From a checkpoint of a small encoder-decoder image transcriber: encoder activation relu, 5600 steps.
Rows from block 15 of the image encoder of a small encoder-decoder image transcriber, named by matrix and row number. Rows with one number belong to one channel. Each number is 128 + 24 x the weight over its row's rms, rounded and kept within 0 to 255. All counts start at 0. After the name is the row's rms in percent of the matrix's.
After each channel's rows are labels from the 100 images, of 14976, where the channel reaches its highest value: "strongest on" is what is common among them. Only what is clearly more common there than usual is listed. The data: analogue clock faces.
# conv1: bottleneck pointwise conv (encoder.blocks.17.conv1.weight, 64x112x1x1), inputs 0-111
# conv2: growth 3x3 conv (encoder.blocks.17.conv2.weight, 16x64x3x3, transposed, each kernel summed), outputs 0-15

conv1.21 099 [135 143 166 104 115 104 142 115  88 125  88 114 148 139  95 142 150 104 137 155  94  99 100 138 148 124 131 119 111 122  88 134 148 174 183 132 132 162 167 103 139 108 119  67 131 123 139 127 142 121  79 135 124  77  98 130  82  78 120 102  95 111 137  92 137 113 111 105 103 144 136 124  95 121 117 143 110 106 122 134 172 147 189 117 145 141 113 135 130 135 126  87 123 130 117  92  83 135 125 134 127 139 140 147 163 152 104 137 105 109 109 124]
conv2.21 052 [117 110 148 163 117 170 113 102 126 107 150 163 129 123  97 162]
strongest on: hour 12

conv1.32 097 [126 172 111  74  82 146 110 127 106 135 124 108  81 168 173 143 129 154 137 127  55 154 133  95 126 160 135 132 182 122 121 150 122 167 109 129 111 103 114 123  85 105 153 151 148 117  95 125 126 130  87 130 121 124 134 142  98 119 128 127 110 117  87 136 138 121 111 128 123 156 128 164 144 117 148 145 141 124 110 142 103 155 130 160 122 176 162 135 100 106 124  90 102 154 134 137 146 149 185 147 129 119 137 131 133 164 138 161  88 116 123 107]
conv2.32 106 [152 111 136  97 100 119 195 144 103 109 113 134 116 142 117 132]
strongest on: minute hand past 7; minutes: 35 to 39; minute hand past 1; minutes: 5 to 9

conv1.19 100 [136 125 106 121 117 139 123 150 143  74 116 137 161 139 121 132 133 113 167  80 148 115  97 110 117 143  99 169  86 106 134 131 139 147 121 117  78  92 135 135 131 165 109  97 116  78 146 141 157 101 124 173 121 150 123 149 143 118 135 117 105 138 143 157 139 152 160 123 105 139 144 162  87  96 109 120 135 149  52 149 129 122 134 114 116 118 122 111  79 134  76 106 159 124 152 119 159 112 101 136  87 115  85 145 133 107 150 127 117 114 148 157]
conv2.19 088 [160 139 150 108 164 132 117 159 118 126  87 143  89 126 140  94]
strongest on: minute hand past 8; minutes: 40 to 44

conv1.4 099 [147 116 132 100  95 128 143 115  74 130 130  73 143 158  88 122 124  84  97 111 147  96 128 127 149  82 109 139 107 149 117 141 111 109 122 122 132 118  85  93 137 125 124 126 127 167 122 131 104  99 151  93 134 117  96 109  84 124 106 123 158 130 139 120 117 127 114 119  79  88 100 160  96  85 122 143 155 108 110 130 121 144  89 141 132 102 118 103 114 156 150 111 126 125  86 158 114 143  80 118 112 158  76 140 159 121 172 134 161 123 150 141]
conv2.4 092 [139 137 108 107 129  98  96 148  93  99 122  73 111 132 147 131]
strongest on: minute hand past 11; minutes: 55 to 59

conv1.13 105 [141 113 141 111 104 123 121 167 122 147 151 140 122 107  97 170 154 114 162 144 144 134 156 106 122  94 104 121 121  91 132 126 126 119  99  87  83  82  56  73 118  97 155 121 142 138  81 153 117 129 126 117 110 126  95  95 119 149 109  98 136 134 116 111  78 123 103 106 119 107 148  84 119 116 127 149 142 154 119 137 126 167 138 149 114 102 129 125 114 138 115  96 134 121  99 127 104 123  98  81 111 127 103  95 137 115 116  72 169 122 120 106]
conv2.13 105 [ 83 138 127 110 120 113  69 129 106  93 123 126 104 127 153 119]
strongest on: minute hand past 5; minutes: 25 to 29

conv1.61 104 [ 65 127  85 164 161 139 118  99 117 126 118  92 100 103 123 142 125 141 145 128 108 107 137 141  93 136 159 105 114 147  92 127 127 147 105 138 156 101 145  92  97 110 124 155 128  91  82 118 161 104 122 147 100 108 134 133 112 135 128 105 102 102 142 131 127 106 134 130 130 110 145 105 149  79 121 138 105 115 141 114 115 155  94 137 138 129 146  99 106 136 107 128  79 130 146  83 140 110 150 121 122 140 165 108 137 119  59 151  76 137  77  85]
conv2.61 108 [119  92 160  97 119 166 133 134 139 165 100 137 160 139 143 151]
strongest on: minute hand past 3; minutes: 15 to 19

conv1.49 096 [ 88 111 107 115 164 136  87 113 145 125 119  91 105 133 154 164 124 139 151 196 147 139 159 150 109 136 142 111 148 113 133 138 149 127 119 115 178 106  98  91 111 131 159 162 149 114  97 102 135 107 121 143 117  68 187 107 133 174 123 106 137 147 150 129 109 125 112 132 149 118 151 111 155 145 113 147 121 108 133 107 152 102 110  96 134 147 150 107 160 112 104 126 140 143 172 123 100 151 174 134  96 132 123  87 122  94 134  81 154 134 129 126]
conv2.49 111 [119 130 115  96  89 145 112 116 132  81 120  97 141 132 115 174]
strongest on: minute hand past 12; minutes: 0 to 4

conv1.7 098 [108 181  86 134 122 113 125 107 123  98 106  95 127 139 116  98 149 119 150 128 102 122 118  98 125 140 120 135  59 132  98 113 134 165 132 116 106  95 112 117 157 143 110 132 161 170 103  99 107 113 142 154 119 133 181 131  96 117 152  92 166 140 118 135 101 148 150 211 104 157 152 159 124 125  91 107 102 121 155 109 127 119 137 116 116  92 119 116 140  87 101 160 139  90 142 129 141 116 122 158  85 131 123 150 122  95 124 133 136 131 114 127]
conv2.7 090 [182 116  72 116 114 125 118 161 123 139 149 122 107 140 116 142]
strongest on: four ticks

conv1.28 108 [127 119 112 105 122 128 126 111  87 130 126 140  75 127  90 125 122  74 142 133 105 107 140 117 110  98 130 114 125 158  90  79  88 150 127 104 131  95  96  64 122 130 118 139 100 118  61 105 141 114 141 104 129 131  70 109 102 110  95 117 128 115  98 119 114 114 131 109 105 149  81 134  93  86 102 132 113 113 123 113 164 128 138 137 114 135 159 148 102 109 119 125 123 132  91 129  94 131  92  67 134 104 123 108 111  99 129 109 142 124 134 152]
conv2.28 094 [101 152 131 125  97 114 131 146 108 116 110 124 169 174 154 160]
strongest on: minute hand past 7; minutes: 35 to 39

conv1.58 097 [156 153 113 110 117 103 132 113 101 130 109  98 142 100 147 110  98 135 122 108 144 118 133 109 136 171 144 138 111 111 128 130 154 138  89 105 102 132 191 117 104  84 123 150 129 157 105 110 147  66 186 137 105 140 122 156  84  87 124  95 141  92 119 134 129 123 110 147  96 141 123 191 139 139 163 115 125 119 125 144 119 119 118 134 135 123 141 107  93 125 117 158  78 177 125 154 155 156 138 149 128 118 159 159 152 130 164 111 106  98 149 106]
conv2.58 097 [155 117  86 142 141 111 137 135 135 171 126  84 108 125 150 162]
strongest on: minute hand past 9; minutes: 45 to 49

conv1.36 102 [101 130  79 152 155 127 108 121 116 113 117 117  94  90 132 180  99 123  83 170 141 151 160 153 100 154 134 117 124 147 111 132 145  86  82 112 155 121 127 139  90  97 150 151  94 146 103  80 165 116 145 148 131 106 133 149  85 136 113 120 132 108 134 132 119 122 129 142 105  89 126  76 130 109 151 140 103 126 145  57 121 162 112  85 133 126 120  94  93 130 145 146 127 120 130 156 143 127 114 116  93 152 160 112 118 148  92 143 125 109 125 110]
conv2.36 090 [102 103 133 106 103 149 117 119 164 168 127 134 178 119 150 142]
strongest on: minute hand past 12; minutes: 0 to 4

conv1.53 101 [132 102 155  88 150 102 136 130 126 134  97 103 160 123 131 129 138 133 153 176 176 132 142 166 138 109 109 136  94 104 111 118 151 160 133 134 154 136 120 105  97 108 124 131 179 140  93 151 130  86 142 143 133  89 162  92 113 114  80  97 129 101 158 126 130 134 116 155 118 101 131 126 125 100  92 119 141  96 145 105 140 113 153 105 144  73 121  99 146 115 126 114 134  94 154 103 135 111 124 136 114  85  96  89 158  72 129 107 140 135 129  74]
conv2.53 115 [120 130 103 120 126 143  64 108 101 103 104 116 119 124 106 161]
strongest on: minute hand past 12; minutes: 0 to 4; dots

conv1.18 100 [123 122 154 138  95 141 154 124  85  90  79  98 148 144 152 137 117 129 112 133 112  75 124  95 141 126  83 113 137 127 137 120 144 127 189 138 145 163 163 145 177 125  92 102 144 119 106 164  95 147 118 141 179  82  99 108 103 112 137  99 101  96 148 122 166 117  89 115 127 110 139 133 111 123 110 125 112  91 122 107 122 113 150 137 125 103 112 133 131  88 135  95 148 101 132 123 107 106  83 127 166 116 102 146 168 127 148 111 134 145 102 150]
conv2.18 097 [ 89 122 124 134 154 130  98 116 102 107 139 117 115 111  65 121]
strongest on: hour 2; minute hand past 5; minutes: 25 to 29

conv1.55 102 [133 131 143 116 152 135 103 160 100 168 123 120 140 135 110 140 129 101 163 111 133 139 159 130 113 146 128 133 101  99  95 128 109 124 133 141 108 123 144  87  98  94 143 151 127  93 101 131 134 105 130  80 166 105 100 157  91 153 108  86 109 129 110 136 157 132 165 107 123 116 142 152 127  72 138 120 151 121 139 108 147 163  71 137 119 120 156  88 149 145  69  97 110 124  96 122 138 158 130  73  69 108 128 131 115  99 161 150 135 111 129 116]
conv2.55 110 [118 113 174 101 103 141 126 143 131 151 134  96 155 146 176 119]
strongest on: minute hand past 6; minutes: 30 to 34

conv1.16 097 [141 124 120 131 107 102 100 103 143  54 140 123 121 130 116 109 129 129 169 126  94 135 120  82 107 157 107 147 119 106 149 151 142 168 144  95  85 109 130 134 138 180 130 124 112 116 143 109 112 115 111 196  99 156 161 122 126 147 139 177 153 154 163 131 129 163 159 146 131 161 142 146 135 143 137 118 134 165 126 163 109 127 145 136 107 156 145 151  81  96  93 170 126 135 160 142 140 148 122 166 138 151 115 169 108 127 152 131 122 133 120 158]
conv2.16 079 [174 143 129 106 128 114 147 164 116  88 112 162 142 124  97 139]
strongest on: minute hand past 8; minutes: 40 to 44; minute hand past 1; minutes: 5 to 9

conv1.23 099 [145 167  91 148 134 135 135 130 120 125 116 133 128 146 122 120 119 110 139 116  88 177 133 107 101 139 131 129 180  85 119 145 141 152 131 139 128 109 114 128 143 136 113 148 109 124  98 110 126 122 115 140 100 167 136 151 115  79 157 132 123  99 104 102 106 122 152 135  96 154 146 151 125  57  76 119 133 202 143 109 121 150 140 128 145 165 119 137  76 133 108 106 124 111 143  76 152 117 164 154 128 131 149 156 143 143 159 165 107 102 134 173]
conv2.23 095 [139  83 113 141  87 105 165 148 126 147 104 144 110 110  97 126]
strongest on: minute hand past 4; minutes: 20 to 24

conv1.33 097 [111 122 122 129 163 125 129 104 118 129 114 133 138 157 108 132 125 170 167 152 129 173 129 139 128 172 109 118 160 142 161 170 138 117 138 108 132 125  91 120 102 140 140 148 130 105 203 137 107 147 118 163 104 141 145 124 119 136 134 116 121 119 139 115  87 170 160 135 114 143 171 123 114  83 120 133 110 172 138 131 120 127 128  88 148 120 147  94  92 157 134 116 141 149 133 107 130 183 201 138  82 113 135 173 138 141 155 135 136 131 145 169]
conv2.33 123 [109 116 122 127  65 119 177 127 102 136 125 160 135 119 111 124]
strongest on: minute hand past 8; minutes: 40 to 44; minute hand past 2; minutes: 10 to 14

conv1.9 096 [ 89 136 107  69 143 131 129 148 139 106 159 102 115 150 105  81 120  84 156  88 150 115  88 124  85 128 122 146 120 160 109  99 120 167 144 100 117 104 116 159 137 174 101 125  90  98 111 130 108 136 136 150  97 117 131  82 112 126 103 105 177 137 127 146 140 129  98 141 104 122 101 159  98 135 146 121 135 111 104 122 104 122 164 141 120 100 100 144 129 106 123 122 152 140 132 155 130  99  96  98 137 128  86 128 135  92 191 146 142 143 116 154]
conv2.9 104 [165  97 121 133 149 120 143 130 114 109 116 139  88 103 103  79]
strongest on: minute hand past 11; minutes: 55 to 59; minute hand past 8; minutes: 40 to 44

conv1.31 098 [ 98 107 128  95 128 112 107 143 100 156 116  88 139 143 126  89 113  73 171 117 137  84 124 153 174 132 121 126  62 134 122 108 126 159 134 140 155 107 149 110 139 152 112 143 164 104  95  79  85 129 110 153 117 117 147 132 109 144 139 103 173 112 157 139 130 130 118 125 128 174 128 170 128 121  84 103 126  96 135 115 136 130 126  93 109  99 118 140 173 141 142 141 130  94 171  91 127 118 123 132 165 119  97 128 151 115 143 108  95 126 111 103]
conv2.31 140 [155 113 140 125 161 172  86 161 122 118 133 125 161 123 104 149]
strongest on: minute hand past 10; minutes: 50 to 54; minute hand past 9; minutes: 45 to 49

conv1.38 098 [129 137 170 115 110 127  90  83 170 140 151 153 150 106 114 144 103 104 162 113  92 143 119 135 179 103 123 148 102  81 122 100 149 119 170 110 103 124 120 161 134 152 119 101 124 104 127 116 126 104 110 137 114 122 107  99 106 158 113 145 188 164 137 130 130 133  97  77 138 146 126 143 126 156 119 150 189 115  69 119  94 137 120 130 150 119 145 126 148 188 138 147 130 149 145 148 135 124 102 115 161 150  98 110 137 120 131  96 124 139 135 154]
conv2.38 125 [138 110 174 112 149 142  90 138 109 110 134  97 144  85 136 109]
strongest on: minute hand past 11; minutes: 55 to 59; minute hand past 5; minutes: 25 to 29

conv1.1 104 [137 117 133 131 124 121 118 115 106 174 153 135  76 108  75 134 122  89 123 142 122 127 128 106 114 132 148  56  83  90  84 107 108 117 159 150 142 125  98 123 116  63 124 146 117 103 104 127 117  97  89  80 143 136 111 132 102 137 103 164 133 139  98 159 119  94 161 127  94 108  95 115 120  96 145 146 108 120 144 118 123 168 109 126  76 142 113 101 104 141 112 119 123 106 112 107 137 114 118 125 130  95 120 120  81 158 105 130 114 122 124 139]
conv2.1 115 [117 110 166 122  82 145 138 159 111 116 152 125 176 141 148 128]
strongest on: four ticks

conv1.0 102 [129 127 141 195 117  90 151 128 105 121  69 126 121 107 140 130 112 139 139 132  76 132 118 112 125 131 142 106  98 153 124 128  93  95 119 124  92 128 155 160 141 107 106  92 124 144 142  95 136 102  96 104 162 109 104 159 146  99 147 107 107 134  71 114 132 107  98 102 106  92 155 106 114 124 127  96 106 111 119  94 122 130  95 124 152 119 110  76 161 117 133  99 165 147 110 117 128 113 115  85 137 150 120 124  61 129 113 122 132 127 117 165]
conv2.0 086 [107 114 132 166 129 137 112  91 134 144 119  91 134 113 135  71]
strongest on: hour 3; minute hand past 8; minutes: 40 to 44

conv1.25 100 [128 164 148 113 124 158 126 105 119 142 136 113 146 111 159 146 123 135 143 149 128 131 158 135 105 151 115 126  92 110 129 124 165 117 120 119 105 103 104 122 125 104 149 164 175  93 119  99 149 142  99 136 161 115 133  84 100 155 123 133 133 143  98 124 172 152  87 138 184 136 118 181 122 127  77 123 164 118 111 110 153 115 153 133 124 141 149 127 124 125  72  94 169 123 151 116 154 150 112 102  84 105  99  98 135  89 153  77 138 127 154 157]
conv2.25 105 [155 117 150  93 152 126 134 145 108  91 129  70 109 137 137 136]
strongest on: minute hand past 6; minutes: 30 to 34

conv1.22 101 [ 89  96  86 127 188 104 101 115 143 139 145 126 101 156 113 123 158  94 145 120 120 113 125 117 100 122 152  74  92  69 109 139 110 143 127 126 158 125  84 139 132 116  94 158 125 126  95 108  89 147 113 150 127 138 178 127  92 118 122 107 112  86 128  97 111 156 159  94 108 130 123  92 121 152 126 122  79 152 141 124 117 179 113 121 174 104 137 125 138  93 119 143 130 113 152  83 138 109 111 118 110 127 140  93 140 122  95 118 122 122 131 115]
conv2.22 097 [146  78 118 117 110 131 121 129 156  85 128 175 130 108 145 111]
strongest on: minute hand past 12; minutes: 0 to 4

conv1.5 097 [154 174 129 146 136 166 109 126 102 122  97  97 122 115 137  79 127 123 125 120 109 130 105 113 138 137 127 128 122 128 142 157  95 155 140  93 121  99 204 102 109 136 121 147 170 174 136  90 159  99 177 118 117 106 120 136 107  96 105 123 137 119  79  96 142 148 125 130 157 122 123 102 154 107 112  90 123 147 136 115 137  95 105 160 150 143 127 120 164 118 129 145  65 140 123 163 108 124 119 166 119 152 144 161 106 107 147 130 114  91 158 107]
conv2.5 103 [172 107  85 140 144 114 135 128 119 134 139  98  93 150 102 158]
strongest on: hour 6; minute hand past 8; minutes: 40 to 44

conv1.48 101 [112 163 103 141 113 133 146 129 103 107  95 103 135 129 141 110 103 115 108 122  89 120  81  72 130 151 124 102 112 107 132 102  85 102 163 131 108  76 154 127 123  99 102 143 158 158 107 107 119  82 114 105 158  91 152 136 108 104 118  92 179 127 123  75 122 119  98 154  99  99 100 158 119  92  73  93 146 125 123 137 124 130  95 107 155 118 106 104 158 129 100 114 123 100 104 121 116  97 130 149 123 137 109 135 122 139 135 131 106  99 110 131]
conv2.48 078 [148  96  98 140 136 100 143 111 110 159 159 115  75 123 119 135]
strongest on: hour 6

conv1.50 098 [144 106 101 147 162 137 152 157  93 142  94 133 141 125 108 119 113 139 125 107 139  67  79 188  89 126 126 150 106 160 119 114 118 151 135 104 139 143 185 152 129 157 104 123 143 108 123 140 150 133 149 159 136 134 128 150 151 144 121 125 127 108 117 162 153 107 174 124 131 122 120 117  91  70 209 109 124 120 135 120 108  99 115 102 146 148 100 137 101 109 147 128 132 124 110 172 133  84 121 146  83 103 153 120 128 140 153 128 136 118 121 149]
conv2.50 090 [112  83 160 118 103 153 129 102 129 160 121 137 159 121 157 100]
strongest on: minute hand past 4; hour 4; minutes: 20 to 24

conv1.27 101 [180 114 131 149  98 134 115  87 141 119 109  95 157 135 112 106 120 121 144 132  77 127  96  64 129 138 125 154  81 143 142 120 121 134 146 138 108 123 195 162 174 131 114 129 150 171 137 102 116 112 107 119 147 123 124 119  91 122 111 127 104 148 103  91 138  87  91 113 110 103 142 158  93 143  87  86 162 124 106 138 148 112 101 139 124 136  80 147 136 128  98 116 112 127 121 141  97 112 107 150 136 140 139 109 128  82 158 108 116 105 100 128]
conv2.27 100 [156 141 155 140 151 162 134 111 142 130 114  81  79 117 115 126]
strongest on: hour 12; minute hand past 10; minutes: 50 to 54

conv1.20 099 [111 103 122 181 122 118 170 105 144 147 131 156  90 125 103 122 138 131 141 141 139 165  86 179 122 118  92 128 150 141 127 146 159  98 128 144  95 119 160 126 133 197 106  93  82 115 165 166 140 113 134 136 126 161 122 147 154 110 135 125 155 120 149 185 163 140 157 107 149 131 141 101  93 114 148 130  97 177 111 134 105 122  99 140 100 108 112 111 114 148 136 155 110 128  89 131 134 119 106 132 121 140 152 141 122 188 127 150 126 138 125 158]
conv2.20 074 [140 118 135 171 120 118 131 112 137 140 119 165 126 106 104  65]
strongest on: minute hand past 2; minutes: 10 to 14; minute hand past 8; minutes: 40 to 44

conv1.56 098 [ 81 135 115  95 114 121 108  92 137 161 167 104 117 133 137 116 111 129 164 166 137 132 112 188 145 149 134 115 125 127 150 134 144 125 122 114 141 103 107  94 105 104 166 118 157 129 133  61 117 160 110 148 122 130 178 101 181 151 127 117 193 140 127 134 119 149 101 147 181 148 123 131 182 115 150 100 108 164 126 125 116 123 110 121 123 117 123 147 139 113 135 139 147  90 152 101 126 126 138 142 166 102 124 102 118 150 138  99 138 169 134  95]
conv2.56 120 [135 122 133 118 107 148 102 144 130  60 126 109 145 161  99 136]
strongest on: minute hand past 5; minutes: 25 to 29

conv1.10 099 [134  80 121 144  94  94 120 145 131 117 152 132 139 100 134 134  82 135 176 151 141 144  79 150 108 139 114 162 120 157 144 115 154 126 145 125 103 148 160 144 165 159  98  96 141  78 162 124 148 116 134 171 108 131 138 113 150 143 127 135 150 164 166 149 140 108 141 119 136 165 142 163 114 118 147  79 124 114 128 154 110 101 134 109 121 153  97 153  88 144 104 122 130 154 147 128 132 108 100 109 143 123 105 157 105 101 130  82 134 196 115 156]
conv2.10 062 [139 158 172 102 117 159 108 156 114 109 106  97 149 153 142 132]
strongest on: minute hand past 11; minutes: 55 to 59; minute hand past 8; minutes: 40 to 44

conv1.11 099 [148 124 104 107 124 157 159 123 136  94 121 132 111 118 188 132 136 139 129 118 110 150  92  77 146  99 131 121 142 121 114 138 150 143  84 134  78 125 132 166 148 144 142 130 130 184 141  85 110 127 125 110 164 101  88 131 116  94 141 119 116 120  78 107 112 123 125 132 132 113 128  61 128 139 113 109 114 127 134  91 104 113  94 114 133 125 128 185 123  82 145 139 116 183  77 137 140 116 131 112 152 135 171 131 126 137 117 130 109 140  86 100]
conv2.11 091 [139 133 108 141  82 125 130 144 145 106  78 100 120 116  89 112]
strongest on: hour 9

conv1.41 095 [145 144 122 114 156 123  96 131 107 123 110 116 144 113 153 139 115 139 124 111 103 161 118 116 200 156 115 156 139 125 132 137 128 131 134 134 156 132 126 128 115 140 109 134 197 172 133 135 131  85 136 165 115 157 144 165 121  78 143 135 169 105 106  98 150 126 154 124 136 140 144 142 144 133  95 112 141 152 187 116  80 108 116 168  99 127 126 129 112  97 145  95 107 125 170 143 121 139 156 179  79 138 146 144 132 100 132 150  80 113 147 110]
conv2.41 095 [149 134  70 126 108 102 154 119  95 139 106 109  97 121 126 149]
strongest on: minute hand past 2; minutes: 10 to 14

conv1.57 104 [102 130 161 130  89 119 113  88 142 106 125 141 149 110 119 120  86 113 149 167 123 146 121 111 119 110 100 114 124 132 136  91 151 118 149 103 132 142 157 131 144 116 157 125 117  94 133 121 130  82 101 118 159 115 149  95 121 140 108 146 136 144 151  77 159  97 103 119 140 122 123 147 107 117  89  92 105 120 132 103 170  76 142 128 120 150 114 133 136  86  70 144 174 114 171 100 127 111  96 121 157 116 108 139 138  85 141  59 132 156 130 145]
conv2.57 069 [135 114 132 130 148 146  64 137 108 100 114  88 125 121  99 142]
strongest on: minute hand past 12; minutes: 0 to 4; minute hand past 1; minutes: 5 to 9

conv1.34 096 [140 130  77 162 146 157 156 105 113 112  88 150 121 114 135  99 129 182 121 125 146 150 107 131 151 148 119 133 204 141 163 167 123 120 105 130 124 140 151 115 101 137 104 125 133 158 120 118 136 122 152 130 103 132 124 178 145  75 163 137 123 100  99 151 112 125 131 133 139 148 169  83 132 104 135 104 114 147 165 121 106 147 114 135 116 139 125 158  92 126 148 132 115 163 126 128 123 126 170 173 112 148 155 162 121 141 137 144  76  94 176 137]
conv2.34 110 [125 116  89 159  78 110 147 110 125 146  97 131 112 129  90 138]
strongest on: minute hand past 2; minutes: 10 to 14

conv1.2 098 [105 153  89 120 162 140 112 133 177 138 108 131 135 110 146 166 104 147 135 146 123 130 137 104 143 121 148 149 133  86 141 130 136  97 124 134 130  92 108 126 120 116 138 136 152 102 108 123 125  75 131 162 150 126 178 126  93 175 139 112 142 138 166 140 123 141 121 154 121 101 114 141  97  99 105 153 130 147  91 115 112 110 133  78 153  90 112 115 141  87  61 105 163 144 184 118 129 145 138 102 101 127 105 126 127 114 164 109 156 168 131 171]
conv2.2 070 [117  68 146  93 118 133 128 116 101 108 124 117 117  87 152 135]
strongest on: minute hand past 6; minutes: 30 to 34; minute hand past 12; minutes: 0 to 4

conv1.15 096 [116 133 150 138 120 123 146 133 132 170 168 126 114 110 146 136 169 130 149 172 138 177  92 145 122 143 123 144 170  88 129 151 149 110 129 134 132 135 124 157  83 103 130 101 122 101 128 119 118  78 120 135 109 132 148 149 139 140 139 147 186 178 131 150 113 136 161 138 152 136 108 120 139  75 107  85 113 127  92 111 119 155 135  85 104 127 109  85 132 118 105 112  88 134 136 104 164 105 139 123 118 115 115 144  89 138 123 174 133 193 102 127]
conv2.15 092 [116  90 182 136  88 147 138 117 108 126 125 151 128 142  91 126]
strongest on: minute hand past 5; minutes: 25 to 29

conv1.52 095 [118 142 152 142 106 129  86  96 156 104 109 127 134 132  97 122 145 107 126 138 100 115 128  82 112 121 118  85 100  95  98 156 107 122 171 171 112 168 165 157 149 138 124 112 119 155 132 123 104 135 127 107 140 123 172 147 133 118 126  73 144 115 121  77 101 142 125 106 107 113 132 129 131 198 138  91 111 130 125 131 116 107  88 123 112 116 119 140 192 114 154 157 116 148  83 138 144 111 129 128 168 169 143 149 107 124 112  94 130 120  94 149]
conv2.52 105 [116  81 117 169 148 128 114  86 164 111 132 122  97 120 134 122]
strongest on: hour 8

conv1.43 098 [132 124 159  92 142 120  84 104 136 161  89 134 122 103 135 159 127 120 144 179 137 136 201 146 126 143 149 109 133 120 149 132 125 120 100 114 139 113  97 105 112 106 190 196 126  98 118 113 155 134 105 118 163  90 164  95 150 136  99 117 116 144 145 112 127 138  96 115 146 145 117 150 106  96  98 120 148 130 141 129 155 137  90 124 160 129 126 113 137 145 129 137 127 142 149 131 123 195 123 119 124  78 101  92 120 135 142 121 157 131 171 128]
conv2.43 092 [103 133 130 122 105 141 103 109 138  74 133  69 136 115 122 136]
strongest on: minute hand past 12; minutes: 0 to 4; minute hand past 6; minutes: 30 to 34

conv1.12 106 [133 116 130 114 139  98 149 157  82 164 129 183 136 121 136  84  92 133 150 137 152 136 113 144 108 102 153 130 154 124 126 124  99 137 142  84 125 115 128 102  61  95 114 108  99  96 119 111 129 159 142  97 106 118 130 130 153  87  87 127 132 113  81 129 122 120 127  79 131 151 120 111 115 115 140 103  75 137  97 117 132 102 124 127  95 136 126 134 140  90 144  87 136 115 117 127 108 105 130 101  85 136 106 127 106 103 140  92 153  65 155 119]
conv2.12 097 [109 128 137 140 116 114 136 112 183 151 115 134 172 140 166 101]
strongest on: dark face; minute hand past 7; minutes: 35 to 39

conv1.37 101 [134 160  80 146 139 107 127 112 101 139 156 160  92 106 113 132 115 108 113 147 123 116 139 141  88 170 159 116 192 138 136 121 133 124 117 128 134 114 123 122 100  86 133 171 108 123  90 121 167 112 141  95 107 118 127 163 137 127 118 153  87 102 110 123 131 112 126 165 103 135  82 125 112 102 177 155 118 145 123 130 130 137  89 142 133 173 161  93  95 119 124 142  88 110 146 143 167 153 152 144 108 133 148 137 111 162 165 151 141  75 153 131]
conv2.37 084 [108  83 140 135  99 128 140 124 162 167 133 123 143 148 165 158]
strongest on: minute hand past 3; minutes: 15 to 19

conv1.8 100 [107 140  92 111 132 150 125 136 148 104 108  71  89 117  97 112 123  70  78 155 127 120 141  99 119 128 115  99 122 108 134 114 126 106 148 137 170  88  92 109 142  73 131 154 149 143  98 129 138  80 118 127 143 107 158 126 120 139 120  83 112 132 131 134 113 107 101 175 129 110  78 126 152 103  86 116 121 121 151 111 158 125 131 130 100 103 131 122 162  89 132 142 104  72 139 127 116 116 108 146 101 144  87 124 146 100 135 101 131 110 160 130]
conv2.8 115 [133 113  72 104 121 104 114 136 109 110 123 110 108 128 111 180]
strongest on: hour 6

conv1.3 097 [124 135 124 129 146 113 100 107  80 163 104 118 134 159 131  86 124 141 129  98 124 126 116 130 132 132  93  92 140 152 117 122 126 109 126  93 118  84 127  70 107 132 141 131 120 199 139 119 152 105 169 134 101 109 155 118  92  99 118 109 163 122 158 102  91 146  99 151 134 177 112 175 160 103 131 114 137 147 152 160 107 116 104 126 150 118 142 106 156 146 148 125  89  99 112 163 139 137 149 184 116 156 139 167 111 123 127 133 126 120 119  91]
conv2.3 114 [154 132  69 130 160  87 138 153 115 137 131 141 119 154 129 149]
strongest on: minute hand past 9; minutes: 45 to 49; hour 6

conv1.47 106 [123  83  77 135  99  97  83 114  82 116 131 137 130 139 132 121 124 117 104 136 126 131 115 110 112 148 144  88 131 109 108 105 102 119 161 129 121 139 100 102 108 111  89  97 106 146  97 126  77 155 108 114 160 131 128 112 101 113 129 111 135 105 124 116  77  98  99 122 128 142 131  80  93 128 135 145  92 139 128 101 103 139 124 136  71 130  98 113 138  53 117 146 127  93 153 121  96  91 114 113 119 149 124 111 116 133 101 127 115  78 134 167]
conv2.47 119 [ 81 109 108 168  95 125 135 134 133 109 159 151 146 126 140  93]
strongest on: hour 3

conv1.39 099 [125  81 116 124 110 124 124 133 154 123 112  79 140 143 118 143 146 145 129 128 136 175 117 131 115 109 149 147 126 164 122 151 136  86 108 137  80 116 104 118 137 155 150 113 143 156 192 103 118  94 111 140 155 150 164 122 137 141 136  96 115 181 128 120  57 137 131 129 108 116 117 104 114  94 127 131 141 126 117 128 123 122  92 102 116  86 128  84  88 147  89 131 177 120 131 118 130 130 162 128  86 111 133 101 100 125 117 140 170 186 122 112]
conv2.39 115 [ 99 121 109 121  82 108 151 101 122 145  92 156 134 143 164 118]
strongest on: minute hand past 12; minutes: 0 to 4

conv1.42 101 [117 112 143 105 147 118 145 140  90  94 117 125 110 153 115 104 107 150  75 123 128 114 117 125 142  98 126 107 133 137  91  88 122 144 152 117 140 131 103 129 147 129  96 115 204 163 130 150  98 136 129 114 115  99  71  69 152 121 111 129 125 160  62 117 144  97 116 111 154 113 113 110 132 116  62 128 148 111 160 138 112 116  86 137  92 148  95 152 134 135 140  99  87  96 118 117 103 121 122 135 126 118 121 125 157 128 160 112 150 127 103 123]
conv2.42 084 [115 144 115 103  85  92 148 106  96 119 114 103  95 156 124 137]
strongest on: hour 5